Rows from block 4 of a small image classifier, named by matrix and row number. Rows with one number within an expert belong to one neuron, the router's apart. Each number is 200 + 40 x the weight over its row's rms, rounded and kept within 0 to 999. All counts start at 0.
After each expert's rows are labels from the 100 images, of 14976, where the router gives the expert most weight on average: "lies over" is the class under the peak. Only what is clearly more common there than usual is listed. The data: cartoon faces. In brackets: how many of the 100, against the usual share in percent.
# router: router (model.blocks.4.mlp.router.weight, 16x128), inputs 0-127
# up: expert up (model.blocks.4.mlp.up, 16x64x128), inputs 0-127
# down: expert down (model.blocks.4.mlp.down, 16x128x64, transposed), outputs 0-127

# expert 13
router.13,196,125,171,181,166,219,189,171,233,236,242,99,295,173,242,216,271,174,189,194,254,207,180,252,196,254,255,178,224,233,157,225,180,153,202,186,239,180,186,234,209,159,170,241,167,144,222,221,275,254,205,174,271,168,205,220,275,258,144,236,237,273,217,172,224,201,198,266,215,163,189,188,249,208,208,165,158,162,140,121,199,169,190,171,230,216,155,103,214,198,230,142,151,136,198,132,208,259,200,174,180,177,172,221,221,129,152,226,224,130,204,183,188,224,139,189,171,290,146,200,169,188,186,180,222,173,197,216
up.0,222,150,215,181,213,217,219,111,234,204,211,214,160,210,146,231,154,201,237,156,157,200,250,132,212,216,240,172,79,197,234,141,197,194,150,114,234,180,195,241,202,267,206,239,305,203,148,163,172,202,191,137,225,214,238,206,196,149,182,192,198,179,194,279,194,208,187,176,225,199,184,202,212,228,164,203,227,233,269,213,257,204,213,283,190,258,238,174,207,242,207,158,244,186,102,253,171,231,173,210,256,242,286,180,229,198,207,243,246,221,209,161,190,211,261,182,239,153,172,147,234,197,260,275,262,221,258,166
down.0,199,178,199,269,142,198,232,179,161,225,193,138,257,172,235,181,258,220,172,216,130,166,193,141,191,142,284,153,264,229,162,229,150,238,277,178,142,269,228,205,173,224,173,217,202,213,208,181,210,184,168,270,225,160,220,168,210,166,187,194,295,223,189,208,205,210,212,194,87,141,150,199,231,224,215,141,206,191,184,206,229,273,245,218,172,184,206,185,206,206,156,182,220,203,149,218,190,128,240,209,164,93,150,242,214,201,258,274,232,154,230,125,164,223,208,134,197,242,248,256,170,207,258,171,156,197,172,164
lies over: backdrop (95 vs 62.4)

# expert 0
router.0,147,144,161,194,196,203,201,177,241,253,213,116,284,194,247,219,277,165,204,181,254,196,164,250,171,232,269,160,206,258,178,229,185,152,205,179,220,183,177,232,252,183,171,250,157,152,241,224,283,246,214,190,249,160,195,229,269,238,137,208,228,305,242,169,204,169,194,283,215,174,239,219,205,227,211,176,176,162,184,148,215,177,224,180,259,245,133,82,237,168,228,145,157,145,202,127,225,236,195,159,191,206,152,236,232,139,140,226,211,166,206,185,192,224,144,191,181,270,163,193,170,178,212,181,199,188,181,237
up.0,174,168,227,188,209,223,207,236,235,124,244,206,218,173,161,261,278,221,229,205,161,165,183,161,239,247,227,208,154,208,230,222,233,236,239,99,181,216,186,126,133,284,233,181,217,154,139,128,170,198,162,200,204,113,245,283,176,193,192,181,206,159,180,271,180,145,185,268,145,211,196,200,221,214,266,212,179,203,195,234,193,242,209,246,175,214,233,237,217,252,229,285,162,175,95,222,160,169,214,232,236,172,122,171,231,195,196,243,217,140,212,121,200,247,228,197,177,162,265,225,245,248,195,237,238,207,199,203
down.0,181,301,198,177,218,178,196,138,171,202,237,230,154,209,210,165,218,135,154,259,158,179,182,133,185,218,156,214,206,257,132,191,198,228,145,164,210,184,266,188,183,188,145,236,230,315,180,250,185,192,200,184,187,234,160,192,183,229,218,231,217,227,195,234,150,220,223,147,239,302,307,252,277,182,171,215,281,217,150,248,178,174,256,204,263,155,220,147,184,215,188,117,191,201,144,262,238,178,155,214,202,113,163,165,207,180,173,193,218,182,226,242,242,184,225,171,173,213,195,208,153,220,212,235,207,236,166,124
lies over: backdrop (98 vs 62.4)

# expert 14
router.14,172,128,176,219,188,201,207,151,225,249,230,124,287,181,233,218,255,164,197,217,264,213,174,279,200,244,242,191,227,253,187,226,191,161,223,190,209,146,176,203,240,184,170,246,181,144,224,185,273,252,221,212,263,160,183,223,244,259,131,241,229,281,183,195,236,206,205,301,209,155,221,176,207,190,216,193,145,174,144,130,190,153,209,200,246,234,170,98,246,182,212,148,164,140,203,139,218,251,177,157,187,171,187,218,241,106,145,224,230,135,230,184,196,219,170,182,181,290,145,194,180,183,198,159,208,188,199,242
up.0,178,236,197,236,206,175,231,210,216,201,226,201,165,180,193,159,176,198,257,125,223,190,250,107,149,236,221,240,167,227,167,180,208,231,170,107,221,238,227,250,135,235,256,183,238,217,221,245,178,171,154,163,268,214,202,238,243,219,219,166,230,215,186,229,190,164,282,204,177,224,170,273,250,137,179,152,165,268,164,265,122,223,208,268,249,161,192,169,218,212,235,259,167,165,154,236,176,173,169,158,154,158,228,196,145,244,185,210,249,184,238,183,225,312,172,255,258,187,193,167,192,214,159,269,217,283,167,164
down.0,172,225,166,201,199,220,208,256,281,218,224,190,220,186,91,164,244,282,214,152,180,203,251,193,218,239,160,197,184,93,275,153,186,181,187,207,186,172,216,209,193,302,179,207,158,206,171,236,156,211,203,211,206,199,229,146,216,244,215,207,169,253,147,209,258,166,200,215,112,252,154,218,188,217,200,175,246,134,186,120,210,221,149,295,215,144,202,217,139,221,203,205,262,148,207,180,230,197,245,191,192,205,192,144,188,162,213,245,141,180,255,184,236,226,159,183,262,225,144,195,267,213,169,232,119,234,271,169
lies over: backdrop (95 vs 62.4)

# expert 15
router.15,226,246,279,235,207,91,233,161,208,222,117,220,149,198,152,203,221,200,139,234,175,189,259,177,235,195,163,231,215,229,221,178,169,129,169,174,156,222,210,199,164,211,121,230,232,200,241,169,180,237,211,231,254,289,194,260,147,205,226,246,142,239,189,203,187,196,220,207,207,249,187,147,177,153,140,154,220,187,237,219,119,211,227,170,197,200,201,214,233,201,150,289,213,214,240,248,182,190,115,185,139,189,263,170,147,312,163,220,170,288,185,180,214,203,213,249,176,194,134,162,187,162,219,168,162,177,175,147
up.2,215,192,149,205,205,232,244,232,227,170,227,204,109,170,174,220,237,231,236,209,190,197,173,233,286,258,198,184,179,180,171,183,210,189,266,248,171,221,176,171,212,213,246,217,212,237,198,223,136,266,162,265,157,206,177,205,120,233,174,240,258,182,139,197,217,147,109,158,160,217,133,195,295,220,232,159,168,170,191,138,213,204,233,229,158,198,236,210,212,237,296,219,179,154,159,144,192,139,205,203,208,204,161,228,279,161,200,201,153,174,263,167,248,227,252,175,203,182,237,225,287,237,129,138,158,144,264,199
down.2,273,138,149,243,157,191,219,173,251,252,238,123,215,222,264,197,263,198,240,190,242,215,231,228,251,224,190,256,167,162,247,220,230,208,184,227,175,186,187,234,210,165,206,192,185,180,153,174,197,176,221,163,230,172,227,293,276,192,128,163,195,195,167,201,260,189,195,212,155,176,100,174,223,170,228,167,216,234,178,131,177,224,199,265,170,168,162,195,182,174,156,134,161,187,103,141,222,235,248,181,208,205,227,277,233,133,241,136,171,137,286,223,239,206,150,229,172,294,226,194,197,242,210,211,234,189,244,208
lies over: hair (28 vs 9.6)

# expert 7
router.7,217,170,177,237,164,208,134,165,235,164,177,132,200,91,233,228,244,207,191,202,261,255,165,252,278,204,174,162,238,218,186,159,202,205,223,245,271,207,192,218,231,182,165,295,232,208,206,142,239,192,246,259,164,218,132,197,203,216,146,240,219,166,212,146,269,139,235,204,171,187,214,175,262,263,257,218,198,168,241,212,242,192,207,217,229,167,138,237,186,208,210,128,152,212,178,141,153,281,221,188,261,223,147,200,298,162,179,147,159,158,241,210,148,144,203,252,131,196,158,206,196,209,159,209,168,191,228,195
up.0,210,238,207,192,242,181,175,201,256,132,198,200,204,183,171,289,252,211,208,212,168,165,308,157,250,305,192,216,207,165,170,183,192,144,221,181,222,201,211,175,140,182,195,269,198,123,150,200,176,227,192,184,214,168,257,154,139,228,176,203,223,191,203,259,193,195,108,219,129,227,219,157,136,206,218,173,223,241,197,208,231,167,178,161,124,245,197,201,211,243,261,239,247,174,124,214,186,249,174,118,203,207,176,265,245,191,163,279,225,186,224,88,180,282,211,175,143,199,169,205,210,199,219,231,203,224,214,257
down.0,229,205,233,262,185,140,267,150,199,186,157,230,224,194,187,121,180,72,229,274,230,252,123,202,122,204,164,206,152,261,222,219,214,195,130,186,157,221,257,234,181,199,204,188,186,215,260,235,182,192,212,231,189,229,166,311,251,212,260,187,208,158,180,151,186,218,255,232,277,195,192,186,202,198,205,196,203,175,198,204,190,193,158,183,207,284,171,238,192,187,144,175,141,214,165,201,252,261,198,118,194,183,260,131,206,284,192,228,259,207,207,261,203,230,176,213,218,273,182,144,184,185,232,230,215,190,228,255
lies over: hair (63 vs 9.6); clothes (31 vs 6.6)

# expert 6
router.6,184,128,133,172,192,205,197,187,210,255,220,101,302,222,250,229,276,173,195,207,274,210,157,256,206,225,248,174,218,250,194,234,190,152,196,186,208,158,168,224,238,173,168,261,144,158,219,234,269,237,212,168,267,168,223,219,279,236,127,184,233,292,219,173,241,184,196,283,239,167,203,196,237,195,218,184,171,167,136,145,190,165,203,189,221,228,163,93,231,183,223,166,169,143,193,137,209,231,170,155,191,181,160,235,247,126,151,229,204,148,220,192,188,234,155,178,179,274,160,196,189,177,183,166,199,182,206,227
up.2,227,187,224,221,175,219,177,203,225,195,134,145,266,186,179,194,191,218,187,176,180,139,243,207,215,201,224,218,173,110,171,220,220,259,209,160,182,178,170,138,157,194,279,153,143,157,155,170,199,113,234,223,204,141,252,242,216,161,205,194,209,197,237,192,218,240,198,266,156,230,114,196,164,169,255,245,144,268,205,256,129,230,222,258,188,146,244,283,218,226,217,255,204,200,199,162,157,233,275,182,181,163,211,195,180,257,228,232,286,204,199,178,142,246,99,267,163,187,276,141,200,182,245,204,192,196,188,188
down.2,238,147,216,170,234,154,134,163,174,186,190,275,173,215,249,158,173,236,188,161,161,252,161,289,231,200,124,209,146,178,222,166,225,206,225,203,221,232,209,160,223,140,158,178,235,198,239,236,235,228,186,144,200,246,103,153,205,216,223,172,236,182,188,229,184,208,160,253,248,204,182,169,202,151,199,250,166,217,225,189,189,188,221,118,189,270,214,214,197,166,266,138,231,229,239,194,303,182,134,167,181,186,265,222,231,219,307,170,274,250,228,200,67,149,225,176,233,186,189,207,155,174,212,192,194,196,223,185
lies over: eye (34 vs 1.4)

# expert 11
router.11,157,230,238,170,210,175,242,162,205,266,173,195,180,181,191,211,167,235,238,186,153,159,244,171,132,237,186,196,170,255,237,259,142,218,208,146,257,217,250,216,131,179,275,259,223,271,129,179,255,237,162,242,248,132,200,166,203,241,202,179,212,185,173,269,176,236,193,222,153,179,183,212,164,112,259,149,198,227,205,252,197,233,227,188,119,221,242,169,242,195,140,137,258,127,204,215,115,195,177,129,195,224,236,210,173,192,178,261,204,256,208,192,170,190,187,233,251,192,201,215,135,173,276,202,251,266,241,190
up.0,199,236,179,186,181,132,104,244,186,213,216,219,192,252,190,245,225,200,207,182,233,234,246,197,180,183,234,253,208,203,260,229,197,225,207,192,254,136,197,168,180,236,162,189,204,200,294,234,228,225,139,195,227,297,285,177,164,212,168,206,162,203,291,257,178,180,114,113,154,203,255,98,185,204,169,216,200,212,239,127,180,184,137,169,116,292,224,194,145,168,174,219,240,169,194,251,271,188,163,210,193,169,209,166,191,269,231,188,189,200,186,174,219,197,282,172,112,196,193,191,160,200,184,217,206,219,192,194
down.0,212,207,168,208,190,160,151,125,142,226,136,169,227,232,222,165,131,165,190,191,182,211,212,173,215,183,152,195,184,233,252,184,220,191,146,157,206,208,203,248,173,214,188,154,165,166,174,243,300,226,182,196,272,275,260,167,248,217,247,215,172,171,218,193,174,208,243,267,266,225,204,174,182,151,228,287,180,221,190,245,136,147,170,230,172,208,185,189,173,204,176,186,183,255,207,197,216,231,239,140,142,231,248,189,121,273,175,188,254,213,215,217,202,226,174,270,133,235,149,149,68,173,288,249,203,225,174,203
lies over: eye (32 vs 1.4)

# expert 3
router.3,213,252,159,183,206,301,150,289,136,143,217,270,187,217,167,194,159,237,180,218,157,229,177,160,199,159,203,196,216,126,221,159,290,248,228,255,164,215,169,141,203,190,223,149,149,218,167,186,157,181,226,203,122,187,202,151,165,160,257,197,175,181,212,179,188,168,140,135,210,224,195,233,174,208,222,224,244,188,205,247,221,212,161,215,193,158,276,294,148,190,229,204,258,217,204,181,225,186,230,262,241,238,183,207,184,200,271,158,164,138,132,207,178,145,250,190,217,137,297,249,238,253,177,225,148,199,217,173
up.0,182,191,166,224,158,178,237,181,208,193,251,213,201,168,289,165,193,149,255,210,222,227,178,145,210,234,224,208,232,285,228,200,221,212,134,122,220,173,236,222,155,147,196,205,179,162,170,175,156,208,180,215,258,173,273,249,239,190,159,192,266,229,261,216,192,188,235,208,168,203,195,155,241,120,221,162,144,262,180,225,209,198,140,214,162,255,153,73,251,205,185,182,147,179,193,215,127,238,183,165,198,135,187,223,290,163,236,182,199,186,211,237,133,285,179,207,228,189,150,162,172,120,280,205,230,174,221,209
down.0,199,159,186,134,182,192,254,144,214,269,219,148,266,225,247,193,188,166,202,226,183,196,165,162,225,185,180,174,242,295,179,212,186,212,136,148,168,274,191,266,198,180,164,267,206,161,238,178,237,237,173,206,269,239,238,195,240,173,145,158,221,212,185,256,200,149,232,170,217,168,156,156,282,150,201,151,151,195,219,149,268,185,251,185,214,258,141,114,241,188,109,178,200,212,158,224,173,238,171,179,223,200,190,172,237,214,263,201,215,228,267,238,161,247,173,196,171,189,119,193,196,169,191,188,309,153,193,243
lies over: hair (93 vs 9.6)